{
  "model": "CTC audio transcriber",
  "dataset": "Morse code for random letters and digits, with fading, noise and interfering tones",
  "train_examples": 26041,
  "gain_aug_db": 10,
  "noise_aug": 0.01,
  "input": "waveform_16khz",
  "tokenizer": "char",
  "vocab_size": 41,
  "arch": "conformer",
  "norm": "layernorm",
  "hidden_act": "gelu",
  "mlp_ratio": 6,
  "head_dim": 48,
  "fused_qkv": false,
  "qk_norm": true,
  "dropout": 0.1,
  "inner_norm": false,
  "wave_strides": [5, 4, 4, 2],
  "subsampling": 2,
  "layers": 6,
  "width": 160,
  "positions": "learned",
  "kernel_size": 9,
  "init": "torch_default",
  "residual_init": "none",
  "optimizer": "soap",
  "beta2": 0.99,
  "learning_rate": 0.0011,
  "beta1": 0.9,
  "shampoo_beta": 0.99,
  "eps": 1e-08,
  "precondition_frequency": 10,
  "max_precond_dim": 1536,
  "one_sided": false,
  "adamw_lr_other_params": 0.00096,
  "max_grad_norm": 3.0,
  "max_steps": 1600,
  "batch_size": 64,
  "epochs": 3.9,
  "lr_schedule": "wsd",
  "decay_fraction": 0.3,
  "final_lr_fraction": 0.05,
  "warmup_steps": 160,
  "weight_decay": 0.4,
  "adamw_weight_decay_other_params": 0.05
}
Rows from block 3 of a small CTC audio transcriber, named by matrix and row number. Rows with one number belong to one neuron. Each number is 50 + 12 x the weight over its row's rms, rounded and kept within 0 to 99. All counts start at 0. After the name is the row's rms in percent of the matrix's.
After each neuron's rows are labels from the 100 clips, of 14976, where the neuron reaches its highest value: "lies over" is the class under the peak. Only what is clearly more common there than usual is listed. The data: Morse code for random letters and digits, with fading, noise and interfering tones.
# fc1: first MLP up (model.blocks.3.ff1.fc1.weight, 960x160), inputs 0-79
# fc2: first MLP down (model.blocks.3.ff1.fc2.weight, 160x960, transposed), outputs 0-79

fc1.145 100:49 51 48 49 50 68 42 67 52 70 61 62 55 48 35 79 34 48 42 55 39 58 46 47 60 48 55 43 48 65 50 50 68 31 77 55 43 39 35 23 53 27 63 47 50 50 47 46 46 43 58 36 49 41 52 60 59 44 46 76 39 47 43 58 52 75 56 64 58 53 52 37 33 41 39 36 30 38 58 44
fc2.145 119:41 63 63 56 57 46 36 48 51 42 36 67 60 42 45 34 49 48 52 46 37 77 70 52 30 54 64 39 33 56 25 62 75 69 32 54 44 45 54 42 30 52 62 40 48 38 42 53 31 56 42 67 37 49 41 45 64 66 60 62 72 67 36 47 28 41 52 57 48 50 31 47 75 48 67 50 60 51 31 74
lies over: gap

fc1.327 101:45 42 25 65 40 73 50 37 70 58 30 69 40 56 45 45 47 47 74 46 64 47 49 57 59 42 62 59 67 54 49 51 65 56 33 49 42 49 35 31 62 37 67 41 54 46 41 43 68 57 39 36 49 44 34 45 44 59 57 48 49 51 41 58 48 63 35 25 34 28 46 63 45 46 59 72 53 37 57 30
fc2.327 107:30 37 60 56 39 43 58 58 59 73 68 64 68 56 45 37 55 44 34 55 72 36 45 42 55 50 36 53 65 37 59 56 32 51 58 63 49 47 40 37 57 47 49 39 44 36 54 38 62 31 56 64 68 48 37 59 54 35 41 55 46 65 40 48 56 33 51 29 26 28 64 48 47 76 68 54 44 23 51 40
lies over: the character "e"

fc1.735 098:42 54 43 59 62 60 59 44 45 36 39 60 42 41 53 44 39 38 34 50 43 34 41 43 47 48 27 57 56 32 53 39 62 53 56 58 57 52 28 34 43 70 52 41 12 40 41 45 38 56 53 58 71 56 37 43 41 55 53 34 62 46 45 36 52 64 53 34 42 58 58 76 62 41 63 43 58 43 57 61
fc2.735 090:39 66 59 52 49 34 62 41 31 55 49 43 60 49 34 51 64 55 54 50 53 47 64 55 43 78 60 47 66 65 43 47 46 69 34 77 53 58 26 52 59 45 24 62 52 53 72 56 60 16 44 53 53 53 52 58 50 25 25 67 41 53 44 54 24 52 56 41 60 44 55 53 35 57 56 50 59 53 54 42
lies over: the character "e"

fc1.352 093:32 54 45 37 45 60 37 67 40 56 61 55 55 36 39 58 45 66 32 49 38 59 36 66 50 39 28 71 54 57 42 53 55 68 50 66 54 73 40 66 51 61 59 75 29 35 40 33 55 46 36 61 37 22 47 41 33 58 54 51 56 56 50 39 63 48 46 51 63 60 44 50 57 64 46 45 38 35 58 55
fc2.352 083:64 37 31 49 52 33 53 63 68 50 65 39 44 32 49 52 56 33 71 55 67 38 50 28 49 50 56 68 27 46 45 60 32 54 56 45 51 53 71 61 51 59 61 52 43 53 64 59 36 51 29 45 46 54 30 53 73 48 39 49 56 34 47 48 52 43 58 55 20 50 76 49 45 63 48 36 66 45 44 57
lies over: the character "i"

fc1.532 102:40 36 43 42 32 59 45 58 48 55 48 42 36 32 74 38 33 53 59 64 63 23 68 42 53 48 59 45 32 38 62 38 48 40 34 61 27 28 22 61 55 55 41 56 51 50 34 46 42 58 66 54 53 27 44 47 43 42 39 33 44 50 50 57 47 35 52 43 54 38 46 36 37 38 33 49 26 37 39 32
fc2.532 101:63 58 44 58 46 40 28 37 38 53 62 55 43 57 37 53 59 39 45 48 41 59 52 74 66 43 37 62 70 53 46 52 71 47 70 47 62 59 68 67 57 41 41 52 41 48 24 53 78 42 47 51 60 45 53 59 68 61 55 57 54 47 48 20 43 54 49 65 40 50 38 44 44 39 60 39 63 39 42 54
lies over: gap

fc1.75 103:44 52 61 54 34 62 43 49 44 60 48 58 81 60 42 53 46 45 40 43 47 64 25 69 53 59 56 51 59 72 22 26 48 46 57 69 65 66 57 80 36 39 53 38 63 59 36 38 44 42 66 70 38 47 73 38 64 36 56 49 50 41 49 61 52 38 43 59 58 64 48 44 62 47 56 50 58 29 61 51
fc2.75 097:49 45 57 77 42 34 24 60 41 42 45 54 56 61 52 58 46 41 71 52 60 40 51 46 42 57 39 30 30 14 37 51 47 81 53 42 45 59 40 54 70 58 56 50 39 62 22 48 36 50 37 36 78 57 42 67 45 41 58 40 66 49 35 64 46 43 60 28 53 55 52 47 20 46 25 38 45 65 58 50
lies over: the character "t"

fc1.765 103:64 52 41 43 40 44 49 67 47 30 51 46 64 41 52 59 43 33 43 60 62 59 47 38 55 47 28 52 55 45 44 49 62 42 54 38 55 60 57 61 45 56 57 39 62 60 43 60 75 33 39 29 51 75 53 50 55 41 35 61 37 47 45 48 68 50 55 49 52 60 53 60 42 64 38 50 31 32 51 66
fc2.765 104:24 46 49 47 66 65 37 50 33 68 62 39 31 37 55 45 44 45 67 42 34 28 48 73 41 34 60 60 59 46 38 32 59 44 63 45 60 46 55 66 71 38 48 44 59 54 32 57 16 54 59 75 58 55 49 51 41 59 60 53 61 46 64 31 58 36 32 52 54 42 42 35 46 50 54 56 56 45 47 44
lies over: gap

fc1.551 110:49 54 43 66 53 52 52 61 71 61 35 49 24 61 56 43 32 42 62 23 45 62 27 42 48 46 55 27 36 48 43 24 44 72 57 32 64 62 63 50 43 38 67 42 44 52 46 44 51 60 59 61 44 45 74 28 40 37 56 42 65 47 43 60 61 29 53 47 37 60 35 43 54 38 54 51 38 62 33 54
fc2.551 104:47 56 53 43 45 47 40 49 44 56 74 42 63 47 35 50 62 61 51 75 39 45 61 48 43 61 40 52 47 52 73 50 55 43 44 61 65 46 43 68 43 33 42 54 44 68 66 54 49 51 47 28 48 45 39 62 53 58 69 80 38 50 53 39 55 42 64 57 57 51 50 47 48 62 45 61 61 44 76 39
lies over: the character "t"

fc1.733 101:44 28 65 53 40 53 59 47 50 40 60 52 58 38 50 40 33 41 47 49 42 44 55 45 42 36 49 45 55 42 35 69 28 65 30 45 61 59 47 60 67 71 50 31 67 37 65 48 56 63 35 41 46 75 39 37 61 61 57 20 38 48 47 20 51 60 60 39 60 53 32 40 48 56 60 42 55 44 60 53
fc2.733 092:49 72 51 46 54 31 38 36 65 54 43 35 48 66 43 65 57 68 33 57 46 52 58 56 39 41 47 42 61 58 31 50 54 50 70 45 54 40 62 50 46 25 53 80 32 49 49 64 45 45 74 41 44 63 57 60 57 24 73 65 59 57 60 73 52 48 61 41 46 64 59 62 35 38 29 64 50 57 65 37
lies over: the character "t"; the character "e"

fc1.452 088:49 58 51 43 31 53 75 29 49 41 61 37 26 47 42 37 36 53 38 56 72 65 51 41 34 51 38 56 60 29 21 44 43 57 58 50 66 43 53 61 45 42 46 40 42 44 59 62 64 20 64 66 63 37 61 63 49 44 52 26 60 55 58 49 47 31 68 51 40 57 60 52 47 61 68 48 56 35 53 39
fc2.452 082:64 58 55 80 39 46 54 40 43 50 47 54 55 57 47 63 61 23 32 55 31 45 46 72 46 46 49 39 51 60 68 49 35 59 34 59 31 56 50 56 40 61 48 65 47 53 43 22 28 48 11 72 53 33 53 39 57 56 42 51 30 59 29 46 57 61 36 38 69 68 49 63 37 61 51 52 55 64 40 51
lies over: the character "t"

fc1.89 105:61 33 61 41 53 65 73 36 44 53 63 32 47 39 50 36 55 54 53 59 30 35 57 54 49 62 42 51 72 62 28 52 36 38 53 45 56 79 35 44 37 45 56 50 46 59 65 48 55 64 60 35 26 39 41 40 61 57 37 32 35 54 37 50 56 66 52 45 47 30 70 41 42 56 38 35 55 51 59 52
fc2.89 098:55 36 70 62 57 54 46 54 37 54 68 60 42 55 52 32 53 48 54 31 66 35 47 52 67 52 44 45 32 55 61 60 55 47 40 38 47 45 49 43 47 67 43 49 25 35 63 48 56 41 66 27 42 41 45 46 54 40 57 28 67 47 62 48 45 57 52 49 60 34 66 83 40 53 47 66 50 30 66 33
lies over: the character "e"

fc1.204 106:38 44 63 35 54 49 53 58 42 51 32 37 64 61 60 49 55 62 52 64 49 60 34 60 62 47 36 54 43 60 48 39 42 45 48 76 42 68 51 58 49 42 52 70 40 53 49 60 50 53 43 72 46 73 34 62 53 37 48 66 73 53 54 43 57 56 50 41 57 28 63 48 44 21 26 62 48 38 55 61
fc2.204 108:37 75 45 40 37 32 48 59 49 39 51 51 55 38 29 67 53 47 43 56 49 37 51 45 43 33 34 53 53 24 57 52 63 57 42 53 46 36 46 55 39 50 69 51 51 37 62 49 39 32 54 25 39 40 51 38 46 65 42 64 26 40 66 53 72 37 52 51 61 55 52 50 71 27 48 37 49 57 68 56
lies over: the character "t"

fc1.371 108:43 25 40 59 62 34 37 36 59 65 46 40 71 56 37 65 61 53 64 19 60 42 44 60 50 44 51 31 58 67 50 43 58 50 36 69 52 45 44 41 58 36 50 42 71 75 51 49 46 25 73 44 53 56 34 50 30 52 41 61 61 41 44 55 26 56 49 46 40 62 49 66 38 61 60 34 38 40 44 48
fc2.371 102:34 87 68 61 55 71 62 46 45 41 55 48 39 49 40 62 32 53 49 63 42 48 46 54 57 37 46 54 55 42 54 41 65 42 63 28 52 37 45 54 45 64 44 65 58 21 43 36 40 40 23 73 50 51 59 37 71 61 44 48 43 41 46 50 66 35 58 50 54 53 27 38 46 27 25 68 49 60 70 31
lies over: the character "t"

fc1.134 115:43 44 37 42 39 55 50 21 60 58 53 65 60 66 49 45 52 40 48 68 61 67 43 77 42 34 59 59 54 47 36 65 18 61 53 67 47 54 34 44 46 30 36 72 68 54 50 50 54 46 39 58 62 51 48 43 54 48 50 41 34 62 60 66 46 41 41 71 64 75 49 44 35 31 56 54 71 44 35 44
fc2.134 104:53 55 58 36 50 18 65 41 61 38 46 54 37 47 54 46 62 69 33 53 35 41 45 26 46 76 42 44 47 42 45 58 53 47 47 50 59 75 59 43 52 64 59 51 41 63 42 27 32 59 76 42 22 44 32 39 48 53 45 54 62 44 49 43 55 65 64 51 57 35 50 51 54 58 58 57 44 42 70 59
lies over: the character "e"

fc1.520 089:45 23 57 27 36 28 38 52 76 56 32 62 48 42 41 59 44 41 50 39 37 40 33 42 30 25 42 61 37 36 27 42 39 67 50 79 51 57 44 46 32 55 53 37 58 48 32 38 49 53 33 50 37 48 45 57 37 72 47 59 52 75 45 34 53 38 59 51 65 50 63 40 72 46 62 36 51 44 49 56
fc2.520 080:76 50 41 31 38 40 40 31 55 58 51 46 55 70 64 42 48 51 28 29 51 46 47 32 60 39 60 51 47 61 50 37 45 35 18 37 63 45 47 43 70 44 52 61 59 58 50 46 40 58 52 45 53 42 44 48 57 44 67 40 51 34 51 83 61 61 59 28 45 61 35 55 23 71 57 47 38 51 59 37
lies over: the character "i"

fc1.722 090:48 55 34 77 46 47 47 54 43 30 35 43 37 40 37 33 38 35 63 59 47 55 52 37 55 28 52 64 49 72 57 58 67 43 58 70 31 72 66 54 60 32 54 42 40 53 46 29 38 63 71 34 43 39 54 72 74 59 55 35 62 47 57 50 55 48 58 39 57 49 73 37 43 41 60 53 32 57 55 45
fc2.722 089:57 37 52 42 62 55 75 46 58 52 66 49 44 21 42 60 62 54 51 48 27 48 25 57 47 55 49 61 57 39 50 53 43 57 39 52 61 28 29 78 32 65 42 68 40 52 52 49 56 49 44 43 35 55 55 51 48 48 45 66 57 59 62 40 60 45 37 68 59 85 50 49 65 68 48 69 70 40 30 77
lies over: the character "e"

fc1.470 091:58 63 31 74 51 40 63 44 50 41 66 49 56 61 40 35 59 55 32 46 27 36 66 50 43 59 57 79 62 33 32 43 33 27 56 65 35 62 55 43 37 63 58 69 41 54 56 56 64 36 47 35 40 28 57 48 29 47 50 61 42 27 48 46 50 60 70 43 53 48 41 58 52 40 83 43 45 44 42 43
fc2.470 104:61 44 40 17 35 35 48 38 75 30 66 42 53 50 46 47 47 30 55 53 69 27 49 60 60 44 65 27 41 73 44 52 38 82 46 57 45 49 53 50 56 40 59 70 50 57 62 32 31 45 30 60 38 49 69 33 43 35 54 46 57 55 39 46 32 58 33 48 34 46 56 51 45 49 45 44 60 57 50 37
lies over: the character "e"